{"num_classes": 8, "learning_rate": 0.0027, "lr_schedule": "cosine", "warmup_steps": 100}
Rows from block 6 of a small image classifier, named by matrix and row number. Rows with one number belong to one channel. Each number is 128 + 24 x the weight over its row's rms, rounded and kept within 0 to 255. All counts start at 0. Numbers have three digits each.
After each channel's rows are labels from the 100 images, of 14976, where the channel reaches its highest value: "top examples" is what is common among them; "patch colour" is the nearest of a few named colours to the mean colour under the peak. Only what is clearly more common there than usual is listed. The data: made-up waving flags.
# r30: branch 2 reduce pointwise conv (model.blocks.6.r3.0.weight, 68x272x1x1), inputs 0-135
# b30: branch 2 3x3 conv (model.blocks.6.b3.0.weight, 102x68x3x3, transposed, each kernel summed), outputs 0-101

r30.34:139150131135167101119162122063130097083153104171134130149100167128116114166119148140153093124105128135155162117140127104121096170153116085192147099124064131090120116137144203179130144121136124137108118143084138090140114197103139151130106162125101155110121127118108116110111096144091114129115129139120108169150117132131092149123118143090121119163185124122121143114147150135114109132145150109175132145137145177
b30.34:098114106172134113062098150125143142121134131127107103096107083118168117118140140103114073118140111127132101091126101139143113098103075163101163109140136094103111147150116138107122141110152141133072123094112129104099151091127103118147093068112107115103162128126122141096134101163115118101116135136127116118
top examples: circle; saltire; crescent
patch colour: black

r30.2:130126111148105133128106097136114113165130114099107111123113105194136129101141135168081096129123132131142142120149092135111115137171130110142134145158098110101104118136137159128103124144127127087138125146122126154133126146155139127132106103111168085119113153126108143153164091088136109130121125152076151109119119135102093085134170160102095127148183112167122088150161138125099122134088132130127165136144115124
b30.2:101117155113162137151097145121102115117125144139108112107118150136084105135136097121094137119172115121086132156091159151098156108130146090143120130135124133092085108131135093081140113110101105184107126114091142128136101130149093117085126138116129130132125102094106113167168166112097105144094138137157076160
top examples: crescent; circle
patch colour: black

r30.17:100153088125146147111089132122129096097128105148131135119134098183141099153101120179084099120167140145153116145192119077123137120135118068141150113139099128115133086116147130134134117134102108075126126145146117129139149138109138145114124114166161134114121205094163141142113104143084073137151144126116136146091103093121120091121108171092102135168170137094093117135138129114144069154080136148118144144102129146
b30.17:114082139132145114135122115162086154100121133143100156116109109150110111148140094111096134089163143119098093147132104169139097128138156082130119147120153144088164117105132124150148104101104086110115162132119151103142134142149086101089093154098141118147101096132114097100134157100080161109118147116143106163
top examples: crescent; circle
patch colour: black

r30.24:129142110158131140103176124105146110114147080139119102144116110171109084148095197157142066111117118172158187132141129105102123184184130098146167177136071163123096135122183133152142173138122134061086104128095111126126129141127134124114122096155203144150150153109157110123102112164087104136114129135121120151146109140133106132147141136115125137158185093136084129128155139097096126118102116125121140135118133148
b30.24:077107136122116105122110088124117138128122128129088112124150113101120128110143137111125126128145088113076140134153173162145102136096088114134099139141144108083099121126131113120126141113115097119106145098089139121101103137147077118122068108166158116151120105105104096137116143106075091134069163140123101154
top examples: crescent; circle
patch colour: black

r30.37:138150101166160144110146127117142120082130101160141102152126084220099116145093143158090063151144125168138146137137127094147180140167141073142152157129129102095148130116138165148162123097103122058106105135097140141130116153106102128120140127141161109117134139127105126143126105145090106143153158133142114145112118188141127122104123162113106101141153107130092108152123165112095090119113091099147148115113128140
b30.37:114093132122145128129101144186094142096116125152150124087108106121154149105133098114109122116195085107095145140153130163158112122124128111124116136137146150115114125153178137124168112090115110134086140132108101118135091125131112114110117094132150099122127114145128107111127128085129128106052100143123077170
top examples: crescent
patch colour: black

r30.39:102137126193142103123150112100120127140148078189123161126153088150118088155117176194150089133091075182176171175156115116080127169155137124105196179114082148096130141099181218165139153136116144132120124129129111130130100160126087092142141112118172111126120142161119093140105129134127153111111148160154093124106117133116110116107127131149125122128124136125109142097152102120155141094130114135092130118117138126
b30.39:089079142135088107129133090132106127094129109094106131129137089149108139082132120075127141105136049119121126123121140126146134143139126113138104136105106118127117122136135122092090166129091166108082148143129133113104100095123100089144110095104109102081121128143121092114109116110079115108092136112096118143
top examples: crescent; circle
patch colour: black